A small self-supervised audio encoder (BEST-RQ), trained from scratch.
Model: log mel input, widths [192, 192, 192].
Training: soap at rate 0.0016, 40000 steps.
Data: trained on notes from a synthesiser with random patches, 78125 training examples.
Rows from block 6 of a small self-supervised audio encoder (BEST-RQ), named by matrix and row number. Rows with one number belong to one channel. Each number is 128 + 32 x the weight over its row's rms, rounded and kept within 0 to 255. All counts start at 0. Numbers have three digits each. After the name is the row's rms in percent of the matrix's.
Before each channel's rows are labels from the 100 clips, of 14848, where the channel reaches its highest value: "responds to" is what is common among them. Only what is clearly more common there than usual is listed. The data: notes from a synthesiser with random patches. In brackets: how many of the 100, against the usual share in percent.
# convs1: first pointwise conv (model.blocks.6.convs.1.weight, 192x192x1), inputs 0-191
# convs3: second pointwise conv (model.blocks.6.convs.3.weight, 192x192x1, transposed), outputs 0-191

responds to: drive (56 vs 25.4); pluck (55 vs 25.1)
convs1.6 079:131141130126143114123144164121119157000133154136141150135099129125120118165095141149162153188095095128073135104137170093098122135140156144121099149121144166121128083127107126128117129112129123126144149104081168123144132142150100109123133063103171137124153255147143117101071112171122130104161138183124151104086100080091141129153112127126127087139093122130146128124189120154103134129150130096150122129111121071155101110128138117150154137129122166153138136149108149111110147215112138120179124149128145097116069099098109100118172121136112133123176101140160125087090125139133154136
convs3.6 074:102138126100138153126143084109153146217107133097111178129148131146107121132124137119129172000187173115156120104122163134147173131104135130120093124137150141117095048079146148109139142173133090173119141114133152142124130173126136131162150174116151123145097022125131160118129103088150150127109181065129108142062128181173120139138093154111146154134174114152159168144229156117126085144123153164164158115162127161180151129155119104158200170078106015116163081138097155135144107155148144102137104128143161092173143106099119096124083142115107141129087160154160170135094098117157157120

responds to: echo (94 vs 24.6); pluck (94 vs 25.1); harmonic FM (29 vs 9.9)
convs1.179 115:113125113128129105090153047171145124192102091128106120137138159079152158130120099128137101128106126146079140086127255109128133087132181110077138140123137206166143097128080131137140116121137136130102125128118121134097123149112125150143138112066150118166124119135103130138182161106115110128160139175101114112174117140202115112121182155051138125141104102161134126131125144110112155110107123147104171080188160126166112085134102133120078176127094131156231121146139113122121114076075255159150111147113103117106145120156129092122177042139134112135150149109125136107108117136171116116
convs3.179 098:255139119115130129179128139164200118049064127137024156122046165164156147113147122070153093127083161101118120119150132159116114110126080121000140147118122114119117150140118165097151118162118103178124126106116120131141111090092148110104107081137140124126150148162104115142223144104116140121099123164103078116081130123118195101118047133100135103118148110124127099124172131134107192126113127130113131105197143111120127126129124108142170130124094092168124156119137131117134150114145098163129199093142141179092111105122068137134120106142193098133180174097116136118114117094134107150

responds to: glide (69 vs 22.1); square (27 vs 10)
convs1.156 101:146171148175165115075119133108071134145152097195148138134081137199105160139134168089117125107101153127129107118164165165167120095184111152135246102152154116139102149123106139110135103105114199105173118100157110114069130168125128109095099162130132124169127171158155190083159124125107116169139175145110128063151174085122134158174126127172122190120138151076129124148127156130129098089165136126083156144066131104138165128049129162080162076122149142160085066093057112092107124129166160113157148116095103087107107112123080095098085178137129152115114147142094123110086131209079153110
convs3.156 102:151128146070121129090129098123086130121158124150139157147079116162112138129117174167119096134079135166123154105167121205117079172083143159142210139106136114134196151108081132155116135135081085153050107085114166135055177114123184152144119132118120173148080078160164052086151135139094113123124115133181114071066150167147127102177177147147136132131151054155151137134127183112139115151125159138098103161161102104116117134197100153137142117172134149130077180160086094128146126118165129154158114143137129080157147139205135088117132136143156086137113062098137142175092131206063110102

responds to: harmonic FM (28 vs 9.9)
convs1.122 098:106116136165135133118139078138070168184156158100080110154141119172103152110137076158098087169143140130024118160156131105108121083133103077141210085112115123075139131141146107138137146202146159114109092152179165127150140105135125179103166135094154161116137122152120128120171121092167085143164076127068087136066149112149130188155169127151125070166098159117066124138057153065172160173148145093170155141069093156098125119134173104121166129103091084098087143064102141146073167150152121114140141144100132128119114083145098070168153137118186152085096140123136131086148076155114102120
convs3.122 100:068125217138129117180222166123145220107153161141128161073041105173122113125126108052126095128067118133130132124096109155074116100170105128148112099150109062148133135142163153121094224080160131131146087152118095149099153100150129127155127124062127158147106141092155133100136141157092180097168122097111122131114151103150176157090103126132112080166086126039136121120047181130164094150101097146198157131171070115144115157110114118146151133177179171154129107115147115111103135121127127065147127118164172129137095127093143185133142171160129123111155148137136116114121136136125123107

responds to: inharmonic FM (33 vs 10.1); harmonic FM (29 vs 9.9)
convs1.91 101:109186124107149174125146124112172131121089086133115079180072129120109156108130132234111148137139108127109089145141126114098147158089137164085152074069167114157079136124124091073138154128095147122118124127153095187113123161093111148113155126110131139154120115073137106140100140152122120119094078139205100191198180107147102042143140142108183121188235167113102165107114079195131138168139103127136080108106145126171113181101071112115080121153110133100091125110130104106181124139134118096178103106202128110119087123078102115075134120088143119118129160104124111132131153147078119061
convs3.91 107:154168081154149071136116138112137180108129127057156089039174165129092134135092106136113187118145141109137186174210122127090090157126136133143149137162152118180177107158174191134139127120130080126158160136180112188085120149168140105136081073092106089092110144171120141091133128109115127085081109086060100157159126134128122113163125115150106146120080103154152125088138151131100138062129165115165089173082142188124153131086174063161136164136141122141157124122134102061100098146123146136204093164109165134155145061082164065160110123127142131169116156151160076107141156135090100116

responds to: inharmonic FM (34 vs 10.1); pitch class: B (26 vs 6.8)
convs1.34 105:159128147145178077119115148148121141158146170080123144138149145160152130108107107121123163138098128138107079136147142148155112158142107197111133087165124165119082129132137163063161092149116144107160119118149217089044125143077099166053118103155084146132120127120095191137140151139122058135206147145126139123112089141130134158162120116130104100128145106129151144162135136174121128140080165143127150130032132143119086123077133227114120140156063134154095075144116114086076133093079105139123122187097098039112096161082126119140113149114192116138172118144091059083083174176105135141
convs3.34 099:145145177128178152134095164157081141132095104166113051147127140067100178121133160106120054132183143146143144169128137107131114131133159129121116123177119156100084119064090148044134104112131166106129113144184110179171096154136082162063140112138177143159107121151138153169117114060145158134149124139171106161155127167124148115097116143106144098157146075133089153120145080047119141103118172119130171153100149103090107140096117050111113121134129116108157111056159067066197157143172131085128080171110114152170099095079149135094125130145069109130126131158159132110210158058124104116

responds to: glide (46 vs 22.1)
convs1.52 104:130168082111122135145126125127151134133112106146128154050095133083116138177172117121150122110142117113145239140189135143137108100228116093125134045076113143135129105127099089166138168154215143117196155089126105149117090182131131078170164108124146141112099140169075154144125093131137180212098089141151115085084117181139132190107117128118087131073134153127178155103147133033118122148126207126124133207097117121097128166105140201151143118119128114122124150129169170109182099142127135079127125076114128122119117101151122131124152126155164174098121156089139135126155115133126073126
convs3.52 094:139181155151114120131162119136154128142118151069104112115099085171174142095136128110137174125115124169120048088039161101129151093129122137152118060081100119122124135185090070121086190125108097132145156208151124147164122096119111091203089134152118143131166108080163155186106139142096128183115135146131140175122157131149136141177141111105124158114118158111190096145115111198134166112088197109190170121148125115166076099073138110158115112140084158142086134132129079151123113095104130029132126138099087112128159101155101204140123131122121154065141165117189128148122055166140135129

responds to: drive (56 vs 25.4); bass register (55 vs 22.4)
convs1.18 097:111115142149124144174105170200112150069123140119126106112170134165153099170091115152121117081218106133152108077130118096158123149084129165209130080149162103115143134136103155093089142029114169160133128121095115148208100108134178103123105185138190142082118086130144159169074098136120149145100149156187093089121152157085151175130144136129146200123172159111121111097148147152119075118122130107159128085067142105170142198089112083096129119120156086145127084132198150163122097154151108180172127092132142120092066168146121099168093161124106125112098169121116150124181083107138162134
convs3.18 096:103111116111116130140160117124133120102152116143103120164049168127206178082125111129155146162136126107151126137154113101135116067154164165140115180096120124154104120138090125108199141146129090093072138139132095113101105111148095112158139118167185167129113255081170113134103135081179188159121154159095135133119161125184152158154166124054097163153117140074094081130169158146152097175087090150118170090131102134149096134120177130126079119089156193128150191095139189123118105127136127091125132124114104126145132114140146093109130075204157141147143192116114079081134150121036141126

responds to: echo (100 vs 24.6); pluck (100 vs 25.1)
convs1.103 107:097119118097111099188049134154092126142132158125026133130155115097189140125091044182124133142119083150102116139102131134126156135090127148182128117111121121159103181145117183149136151141130173121114077168063125073125091080099127203156172131137148141123142140134107123159130128098116140093170093156123101102149121119160165093130161113152116143152136137238147139158124074112113105151131100086149166150102159132142110159149116167145147139137083134088111113187158160084154134154067014117079183167097141130118149145087070172131138197146120117141145093157097150115143100146186128146
convs3.103 107:154131098112160119017135112120136125206101139156167089148150185112148092173148119156144153092114166084124176188138141134111087130100125092150207166118132124155047080125105132129161131139143137142144164081124108143197158153106129116157117125117141130077133143138129089128144132107151002115119179073135136130136145103079075090141131133054135116180067168097124122176139140127173122113130169095132160137148149109142093114150121124169075102123135163099128116132111108143110158160162067108123113116116091139183128134162079086139130128107173136152210113115123200149133150147053139163

responds to: inharmonic FM (36 vs 10.1); pitch class: A (33 vs 6.6)
convs1.11 101:143114105192149102115111146147064153164172106109140160091156135147147113154147074129092165145069126132057087095089147114124069190142098133146092121148088109182144132141124134183140128123166157130139106145114139095074224099125151143114185134093109104092124143106107200146105101125142138106178092133149253095131028145127130120123160155146146133005148072100106127107138167136074136191112140081160134174090155157188129078150093116148129141142100128148115099121120111095160130117108135123133111120155137112101055092130106137116133106118168129120127130140131164076135134137156108136
convs3.11 086:123077135093090149126143091130068109106195151123103175143110088172145122142071105165152124141110146141123110109131109081133218129093142144179090139135125118096099127113179174083149141129201066147185174134130138082115136134149175106123135129182075073158177124116131032073121122089169125123134133144071177111113165102178082131110107130132111121194144097136166159126140140112064197095180140161150088164143160213134088145081142162070103146101116125128118125128132142104128132109134103147142140135096130127139170078167096127135159114072167102114142128133153098172187064155140164137

responds to: low-pass (45 vs 19.8)
convs1.84 101:192137140077142135145109123093116140166166115125108149083167147154190132191115081123116147152084173134098146122191125158125179095081140109110092117103161121098146119128082127147184128159127120087116100238129167160147086126165110111135138123110157159072114146141066130129106162124109197069153108132133070099135143127115158124135122140179137103106176170126169099135169052002148168183091141116131182165063121130115157109145142107147087124139142129103119122135169136183177139108111097094097113124191123153129116157140141151150131112068110168109171135160197121109148169146145160140
convs3.84 089:112068103064151155106149149129132134123152091103093125108104126176114169110099141099170138134141161149140109149097138101119118154098086151117133137135108099116154099166131111184182093141082104138036058088116113110075101125111167104135102078143093167201118108075146115154108158082095131101154110103080118135115122084098145157131160147146140118135137105167128161157131179236110103160121107050159148108121116140110152194090128165148119107149146106142166085120103123140098127147188128112232094095179090100108159122158123106078116105038152130126151119157070127117099195116078121084

responds to: drive (75 vs 25.4); gate (60 vs 24.6); noise (27 vs 10.4)
convs1.22 090:178102135125158054098105169086114178171133132090100152157138087102168107120114158086105147028135134157098138138111118092147169119164137152103147119149153151130072193146180151134132111201102111124141128187090107149123161123176169112110119055121147160115142122117093145151153136198157079096141130167150171129113150163097132086073105141150139164116098154192143151110147170120138107131199161117075086122094173159131160158094119109123107156100172135103126122119138089127151108163117172165151104140100133130106172124167088144103129167097104196122043148203098066085144117137151180077
convs3.22 091:114118104141144072132158054098098101095147104165093121098116138120198160153142149145133091170148123173109147099117130176115085128078167124107154135158151105164166154143144079140128193188149111119141161186076118166150142090188159135154159174111145164107152133129120140169099167136169141167136076094132151137140120144224175151105204070114084195128155123133171167089062124143122110154070141107154126154112102148096108145162156159134109154147142109152078161162153091094172079068133140099120146151145112089096166117116096162112158149152150118117215120088088096143180140118072086117

responds to: bass register (45 vs 22.4); resonance (38 vs 14.8)
convs1.182 097:111146121166181081182124162116128159129192138063126140129163106130172133169093090110088139134104166128071142128211108154113105121113137184135152095065177095147112135115084129095197121106146117105123128132088138111093126139153114066132130107135150109118155140141038153126108122098132168110080103112161215060138154110115110139127123115085121118149077117096121132171126124095093135154106130115155141126133146118162172125072095189067094149152093124108138093154138106206107138153178079100089136162151094140153144154199060096149185119141138100114115119227098119123073151157116079111
convs3.182 093:163110166141199156078187112116100127121086133150152115118074115096157103122189113106142104117112211138093128185153180085093150196096085124167044069116123104155104108099179144086112113115110095136142127116154120152114163131121168112134125070099122155096118168168215146163114117104131094128116089102125167134107121171112192148173113126135121141180108128145108122157136111139117135072120122115151119074108073122107164177079095116089154095105135157121150121117083074145150092130156203110131128146135134105180160144141179147084065194137100099155196169131151172171175123138159103099

responds to: inharmonic FM (40 vs 10.1); harmonic FM (30 vs 9.9)
convs1.85 102:151150140124141143140192130144168101138127148128128150171126107129156124140077135127119076101237139144125113098070134078154141081152171071195111137131150084118125110090186166102139098146099137128102130124139131105151123124129126134087113189103199129095126108129096149147068133082083138126115138099146123142097117099187179146130114132120133143187162123162050145198102080133175127096096116156163104136139120144103146167150099129108079096123214077133103074068104129114066122205111115180124104162141104082121135143103133080095129095132140089092152080197056098132123136137189150101
convs3.85 099:055116155161080181126113087171165155141123108154050104140138133165116162082166181139156158124115094096167167153132136117102151184115102108092116145176112184085136152100146151049147157084115155125116110150130075173121122133100149092116169078127175122159149116133109108140156154090073121137147105083116131078143132088133187091118104099168095171141184108166112165085061186153156102077144120107102105115137116127160105126164108155120158099131112125084098169109125142147136123042064129162119079125140168159131069158118084141084137127155107126139122085151130146030119133189113195128

responds to: harmonic FM (29 vs 9.9); pitch class: D (26 vs 6.5)
convs1.94 102:126145111170195071128135097140103100152189197154141154125078071170141160096145149157136116138131158137128122156115114132138080156147160135119136167144081140163105132129102145146147075136083155123152136104121094185072143108107253163110126148146078132115132134179093208120120119112144125097116146100155145087133186056119100139122130125109181121060100115125110111081111140108101071120126158157117133142131130107171136122184160133196100137126150100078147124108136139145080136154142122141075146172116157141163142098133124074114112102237151080078103162130115092112136045178091078126
convs3.94 091:147136133090086163150139193109101150095165057142148101136121153151084148141150159113120084124127123110129079153112117054142133131105124112117132100075090082138173136150122083112087171117123116083127070066173114163098125143087183139113138080122087124130103091172106085133133185158096154130123167105115079133136051158099180097151170068164116099157126087175104153135156111121158151121135133100169191123141130144116112121093115143102148099121140108152191146125112108170066114187175143160130079122174156160135066117108182054110127142075178180187133154115075080119142208144113132114

responds to: glide (53 vs 22.1); filter motion: filter wobble (41 vs 20.1); harmonic FM (32 vs 9.9)
convs1.176 099:119154096149143161155170122162149142141134199137081162070092122052108172120127152121081144177138091143105100140143077146149190142149165073158160174110091117136129114150119121108144099157142108130100209084165087122099144107164107099167162120151143108112106139140096158201113183119172172130102169125184158117082115129167105150069160107130108085129155129076151161097102177123158150118174155179144103093108119129201131158171184200042110102128179107090137111106133130142139133158210124130158169105152159125106154154122140123112148119172097101125089153105165168082091094099120077107
convs3.176 110:135145093145063151141087111058083137143155124089111156137145157096159154148209176128105130181118160136134081111152120137099080151091099136142119106143116070144127138084138111181160107146170153122121161152119092170145087094105208110109177119155144120137106134095153111125147123121100142146137130115161082113160130083149158109155139127126175127084144151119035129139133114126152123101113063134178142102102130058140215100076064101155153146064140070049176117031045117137112092141148098160123135088120156126108081102135102131158103125083148114148083107129132102119107179112156151095

responds to: glide (48 vs 22.1)
convs1.148 104:131054029158104133113140128105190093217130129094147088183091090107126198086144173093088098159155110184124131145086132056100120089099135085118114154149112146157091124112141162130122147148113106104098158091111111127146164140143108150120133058091077130149102131168143104169167124072129132169100118148172136174173103140162105108137066141162158167086114153125068155153126120131064137098144093142125089101176112103082126187139082192175141163119063058165156128142118127089108134132164111146163139149101123134205134125148099107092099110087158141129153094157125145112109125108146081118
convs3.148 106:153181118134151100104109083186110152149088137178106092190110133138163132096098166094110131126105075108150114071184115167078063251096116179081092167136158092193169101150115108151141133132188120131164166169147094133055126109153137115091105146135122139103128134083121109176162105141187133144130119157150178133110167168159150117137163136078205125125172152104093161135127104100182078137137084159140097153083120100128151087157127103152097081163139152106138158053097140123183122137163100148107146130121126116102119162180178128158104113098155139123063116060128121122120109125107125146

responds to: harmonic FM (34 vs 9.9); inharmonic FM (27 vs 10.1)
convs1.135 101:135122110162146109134121155112129114175132125162126136125079115080042134125165109091073123180147098110114162192100114143103139128143126085117141148148116110151186140118070157170148098140091152095170136121153094130161119133057230122137146103103182126110125145137131130144190161121106123160114122119111110156123135143100097176163184102139133105084157118127101131065147116127111180116156127145116158117123115150140111085129188116090141151122114090125173139070114197118112154115172149118106129095126077156139111067173158084062124117107136099219154207068140135076206032115104144161
convs3.135 101:097102053138140095138097119164113157181161116207110123116140155144177166106090118180144099183150110149122129154094134132097097168165107143126079113146153138092126116162144159111141139117152088177165161168106084162101095083148147119198119062132129147078100158139168089137107098141094133130164114160091125128106178121156065165107140146145168164139161084080112129168167197140167126173089132183104151162132120096144192156147191147198069117160130139088121125116056114096161089085142129150191175125152125088141138117170110175093111118097152147152199092111171136093146080119136134095

responds to: harmonic FM (32 vs 9.9)
convs1.14 099:154025174150108075113146110094066134157125124118114131192166107157165095125117068117126150130109120150101077165111141122164126158072110143101165137170159111150097105126164189143083124111151166103159119252150153027130128100132140087137141110131092157141141131077126099143168147135144151071181170119135137126109112136128130116115142183142132113139151117157124096128120124184163156135114058119137143115089116144165126067126159146028145116131082118097131098080136063119122119110059109111119157133141154167104151218102097114114139165098106125108160107116161113097157188106145157150
convs3.14 087:115238116148119173132085153118090159143116082122089153214121149034131148147098165100121097118139107115128123141154137102157138140131144123135038151117096147137107111168121112124051143131122176138182093048109168200090120112135120098105111148154181140143125124077083063151118187092152106131136069102108137076144125138104194167140149122131123091136116141161112152124130113072147096098106076101106164164103134110133112239115102098089145106108137128131097088159145178077135141105156119112119094116152131056082129126122150144102136109103127132114158165119142195134096172147139153098

responds to: glide (48 vs 22.1)
convs1.44 099:145051059101134093146129069124120123140134199096135129028114157143165132158070100125137120158117130114163153136155153145176121083126139070142107130178139123102186120111095111131164154170098110121093168123126150083135109119142123132120110079136147120135116155124097036154204097146116156151141145122099104127092109147127096148159113084105150099181086112167147077213130077035144171085094167141164147181164125116101164101121159148135120124111119097126170111137125092060065134142114128135098097169088153189125140067125116180178136124143119140092169090115111182132164109167155135118
convs3.44 100:115103088135159064121128092125085124156108140087138134251094119125157111113132142163062087134145147133182079084067118088113128100121140080150135103082173170160135120089153088139115140117077125101126149120109132097181136178111108105147195133151096117088092162101155172095097172144131134112130138101127203062155196097146130195121140135110122163095168140143105036101122130085130171134103099135155123125130125073112100119159038197131107109094094134100130093184177126136130080108081113125113136115154105152113117095086114174141133088175118114078123096106099119108085097151118106147

responds to: drive (85 vs 25.4); noise (60 vs 10.4); swell (54 vs 25.1)
convs1.180 086:136101100109120138103126163070109089096100131154177112193169151087135118124181123083109134122096206112129199144107138113102114071194084087119142145143093157132140254121131180124188112146113111068101139128143033122153098085141100080163123121168198093140130174107121146104155168134090102137102140082097121116112162070146134158104149136165148099136064139209148158149169091126146178059104148156105120182134108160103182137138122178104101143135113103136087122159137107117146135134144089120124124179109088109178152116127107110120129098120137107141096123105085167113088110079129138099
convs3.180 091:127146127133136163163140162187158109171139152100163153166070143181090095077145130109099149114151153138134106187168184130104116149126151135180085100181135133093118055133147183112110120060165054083139113117142163137131136153125162124181108172186129153153087186120121160116097118103120147144088135091087116164102094131109083103124112112106115183129104140146112135176252194120146117076117138145080084088177147117167131140100081113112164112081118182124143126137084166138090080163136187136124143167133148102164127125152173176133192118138080117145167174140179143142147138147149139094

responds to: glide (82 vs 22.1); pluck (64 vs 25.1); filter wobble (45 vs 20.1)
convs1.16 102:100158135108115126088111103142150125201118085183109107103112156148088158144099126151124119111137143097249124012133179083120106115150190134136202165143120132185144131111108134145143137101128149088111142118148139097125062132123147166173166110165118158130161125134148112116143121085119067143141126106183137125170157146175170162095169142152105139163106121099085108116134085125178131126115098114120141097113134097175146111115137094144137164134152098127177151145148113127154141105178235115119184127126150100160098103138198068133075188146113131060147059110089122083082094096120140130
convs3.16 108:157111169132068128109149176162145092113099140112135126152047091107155148119121036124099063107120104087188139076097092120120114137148147154149179144097120144137128138176100157110117165158134138177107124119147109156133153119095140135110114144140096119116212136081160122156202131159079170151167166164092058148021114101058132138121081143119118129178150127119081108118162124132157122118098118117104073164110139158160098169127124139151122182113044144083142153083095118196143143066129155173152196144156126109102148144124053124128148125165187127107146181139125119149141121111140105142

responds to: pluck (77 vs 25.1)
convs1.79 102:141150117129178147032161135104120142105109123196166143130145113097197155154168129116117147113127146144091136159156135094099150152141069141030102118122128119173213143147118118145124121088149119114115164112083112084145140099085104200152160142083116170127136122106099136129129119192081123145156162100204134136178139173140157149125150160135123125153136122108137099125078149081161159146149143120159110114172120141095149070169124109131086120209188118152182108151116157129092185129076255097101124091096123126156121148114099087154093120118113129146123150110149117091084119116127177117
convs3.79 099:079105116154134103065105101201079169162175112126182112107131139169111084096145176134155174156123074150111147119146069100088105176178134125204084150172140158122202116161123088176067184094152149114117081146165149157121126120195127173147097081152138153069127089131172104132068091186155140141114135119172143145116164136141120109136122185125133090127147096152101155167171149163123101166112064167135139207118060195099092150111133125101085129133151162149168126154096073154103120122162146084133158153125103073147149136163125133094151106130135125145120153157163108109156143104078150149

responds to: inharmonic FM (39 vs 10.1)
convs1.63 102:169193121110132178080168153125111115131133060080123176184105167117126139133104123106105176149093131134109101102146138081145089161188100195144095071135016139137151110153149139091135108154150155133168116102158155117112181167104108164126146096118111111119111136128117252153126170134133095088145116134080164113099072127134137084056152119146079127084160138118071193140107145177129125153129150124083151129080145158142115167112155140140118091128153119074126064134127141130115194141104105094168129097125149085149152077113119056154121106133094146075114117142082161103084171110122148158
convs3.63 088:191127096074146163102143145146118154076115164048151143161126132098110136117094169150081163109125107115124111193165115109138084100118080122173106168075107109191107076134093123182104110145140093130105148065149120159152154133139132139074097139128168132135174107166124070111076125107118148140159094104164164151074126142136140104074127155080186166155090110161122125104121125109131142140158144101065116165130152173142095135116161067167115140152115133143079158168105138052131082196136106100194104209214071127107157114152144059108101135104155116187113136120130132141169095152122084124

responds to: glide (62 vs 22.1)
convs1.42 107:166077092163091140125139070082144152165170160093120166115120119088190159083139136125147162147121139187094127118052138086179162155119156124142132159190121117114162130127173142119149142225114105106129104083145164066114135102169075106132100122075097135100123135113118144153218149120137141070144175153142151175107118145133149135121121148138084140161059096144076150125136223118138167121068095140100124117100134150159138140141219114148143113152125128088146108140127138038039150124149125176155113131081127121143155146171137134142133111126098088133184106136156132122100145130144208127
convs3.42 091:113174190156080173073080152129120112089134122174100119087116101107114086121169119117107146114113137067104144156206160140188109132148083114096088216171143114123143119100086151134167133153167063105144129119133058119102109075087107118115137089130183117143124097198125119151144122107163136128154177102133135148104091149120136087193095128108063129147087132136152148180106089128143145135141089133131131194123124141066130142132229098159112166119139079150073141141175067141168140138139137138075088102116166108110166120151153087118157166103108159204124147143165135138190093155098099153

responds to: drive (90 vs 25.4); pluck (78 vs 25.1); noise (39 vs 10.4)
convs1.154 085:172089129138123099084152215108130122073144128140161127108091175086144106119099138121154111170149083102120070148143177091122115122117138120100125173124136093089108090132157109114113148205152142133105160152101118134091128153127136124103164133121168204155143237108119102140038125155133206152114109156163102088108097163093108154073140157120087089089161117174111156120199142148164107087115122163186155136107119168192167125130163161131111112084119157129095113088139150137137117249173092101121085144126125144125115166108134093104189108090127105101133082081110091125126142104165117110
convs3.154 085:132150171113093097098118185158111095079126130160150136127187088114132200112108137116141096226096070100167125084150062145109111147107140180083135137103123169161147177113130098101138156100119104172136117153141088120138116133135137141124143159132106111143144160160156118113165111161152051156116078149149143146115137078076109087144194093129102108087186175101088131112079121125084084070123138069101176123090121048144110166084108160109064153129159218158107115070124072140163170115130091123149108137124144137120136139122208162101111189118149131112186148108111096130138131158091114151

responds to: bass register (73 vs 22.4); inharmonic FM (36 vs 10.1)
convs1.191 103:076169109189147121127129140153119130140058219126126135124080103121081142117180131125139081159121100139122182168140109115164178101170150054104096127136126102145098153124084087091170155145095159164152141086136114155135058105057173120118159159145138150115129120124134165129121127132148152192166125108112073134121169096108103222168077143144149106181073125140155147109122120107115109095156151130139099122131135107155176153125106147058098108128133110183191140093157231134079139149101089089090105140094091106111122159162131153086123103114189103118096131156178130145147060184103122139
convs3.191 088:102157151112112080148157120152143147089124053142154090122170149094033116116126106138164062121158160151110151170114126085139038118096140095110148150127118057196118136175096182159097094140121188110156159081123132147120103138096120162125167137131121131151103152177091106135090123139173113103065164053134083103173072164131146166148164091180132059045130159126091189122137161087159115133113073138136144133105132152114133140141172116190111143101115109150115144142189160115090098191143133136116076103125124136103095140133126105108130086144163195191115164144124127109112177152140127137

responds to: filter wobble (64 vs 20.1); low-pass (58 vs 19.8)
convs1.110 100:227128162150115089086159039128128148150123163129211119167141124110196142135117135122140150114133155162115112138104195131109140089158085112155087102136150098143162101105136176181124103169140099124160126139101139133090093085128064114139138128079164107104164113068049100165128135135129148136122163146111118124127109156121124140186144206197122121114131129107117132187084166106149175095143093082135101159152034174099192087100116161091109117087157090171097071129132163096106137159149173132171136181123116092128103118119091103122096155140123139134119203158158098089117102107132155087
convs3.110 106:159173077075129160159127159161157112060126144120152127101100123103143150160149099077127173110151145106066131085116159130136095097105082110097126111111158130140094101143145128079132148133130107133142162149147135111069087107095118134160210128061106136116193176123138164168181143121071174145155141105135166126125191104156155160110085134125085157166141119189110195108179142084105145105046119136133179146174206081119170104141164160148049107111128114120149157112124158096144138104148081147185108102128108147152135121171126134128083163125117095144178066139149143152084114104115083037

responds to: low-pass (55 vs 19.8); filter wobble (54 vs 20.1)
convs1.57 099:201166146159138131095151111142162161131126117121139127106131172110179122147109140157134101122092117085128117143105124127134160144099151137132149119110134134155167146055076140050126117144055173125148085081140121247135153098122111164139144137125141146097106121082069121133149132170206157144173121118169146108128116078105119092107155134185180120204159170136122130111113156151105165159107164133155160125110108181184130120080182123143092206111107114020112078172105127145146092139132161113139159035116091070077152112121082086122123086144129120122173108119126147150131109101151109103
convs3.57 110:132123108108155125078225104122120154146132154139120168141064178192130102104103106159123131122132110101118110163135123112140090151135039153113088135132106092147136117132149080107149081140174119111126101097123111082096100096165119141106142082155064067087059194139193075148128110186129105124108155130158124127129112073132105142139157102172142104144107127091103109174147127128143111106081136082160127121141123087118134099065187122135131183145194154130140093143137113117092144121100087116155126079176166128073126143110192138139174174199197141162158131129116065182145153140043125173

responds to: pluck (73 vs 25.1)
convs1.26 095:147116123090105079141198099085105132138107120126092121146110191103155133151115123138124193157192111147134128059164175127131179149115141094082163128127141144147091121154106121134124143139114121140137171136158140086147160145138131104121124120087184115143136168116107135098094125153000135151092107139150099155101191128066249102123080108131135119152147103054132156183086146108157129105123101112093103120117175100129164122089145101090139106164176156122169132076156137143134189175058180135116088096128101159144112111129161147124116129150187135087061169123167097066143134098118131113
convs3.26 101:111160134133122163124183160148120133125134088162147168130136091092076131170118166128110190167080160152142119113081136148101152131121132151152114102115112162144098129108129151113100137044124124100158048102175148143141072156136119137115117167223132113141095171133114152126119128154227140130127106157186102122155152137081058092153134119147118026142164137041126121089201127169129145142104090078165095113083125132100107122105148122122133141133089123169159118121119088177116126108067068065128116126105101100084178152104131155100132144081089132148094141144157086041102075146130147125

responds to: filter wobble (67 vs 20.1)
convs1.121 095:120079118117125156119089142119094153127122151077105131157130181133198099110103109035130134163138121137131204138109166101137209114112114166135117133163151115127058145138128160101169188156122110123255134095157157082126102147089154115132145152105175119131131144128166102173109090166138147141087123134095093139126109132120104121113133145124091131168168098144126091185105109155175175108126104101114096222111148199176166139094131153114083095126136145112159070123179100122177143115078161114148127130131122067091123110132114158128168151048157143094154113162139110120178124121145154185
convs3.121 095:110117139122157182186061148144093133111122119065129132090147064125129150158137099201089142120101142121091193150137136099115075158127078151096133132100177137142163135165148102165111119155100157086030156109094102140142078077122123136066111095098129142150163118178140169193111171115110181093122128128179113121136187113139139168150098135117154146105160112129156181145091092169154122127125126103158155218115153184177081150170177133151098090090091098083138159078139111133096136101096111107092121129112054060116164162148141149125111126170157092126110191108133103136183109132118082115

responds to: pluck (78 vs 25.1); triangle (25 vs 9.8)
convs1.27 100:114145146133178143145128118132115078075161110120090158114099116143096171085107056118100141157107151095089100069139168169142107094123184139136144178125118156119087124124137110121138137098144115218118142126124137107088123098150139157115097194152114151117154095111132147143176146124104093077154131146095129127137127126217137098124089160150095000133156172093116107170142137108205172155094123139085130149120091145098110150126120198116167107140173101092118140141146135155133134084103096108157152137130137110143154120078180172138190147139123119137132149131097101134128143118149177141
convs3.27 108:153145135089101114075079142093108021102118138163131110092143128110123088100077141155159140213177133133104106101143144076131149105092108138133094141129125114143126125103093125183131112147167132140176167132130126122170126110129121085113167090164139098148124143216195152136120137109100112094000122172148147247120125060126166136150076120089111130100143101183142132127113157137145175137146145161137147151115098122155219097177098067141117102095132151147127119127108110164130116136167110125133131092141154140094123107085119133178127142151103082148089088131093127154129155104140171121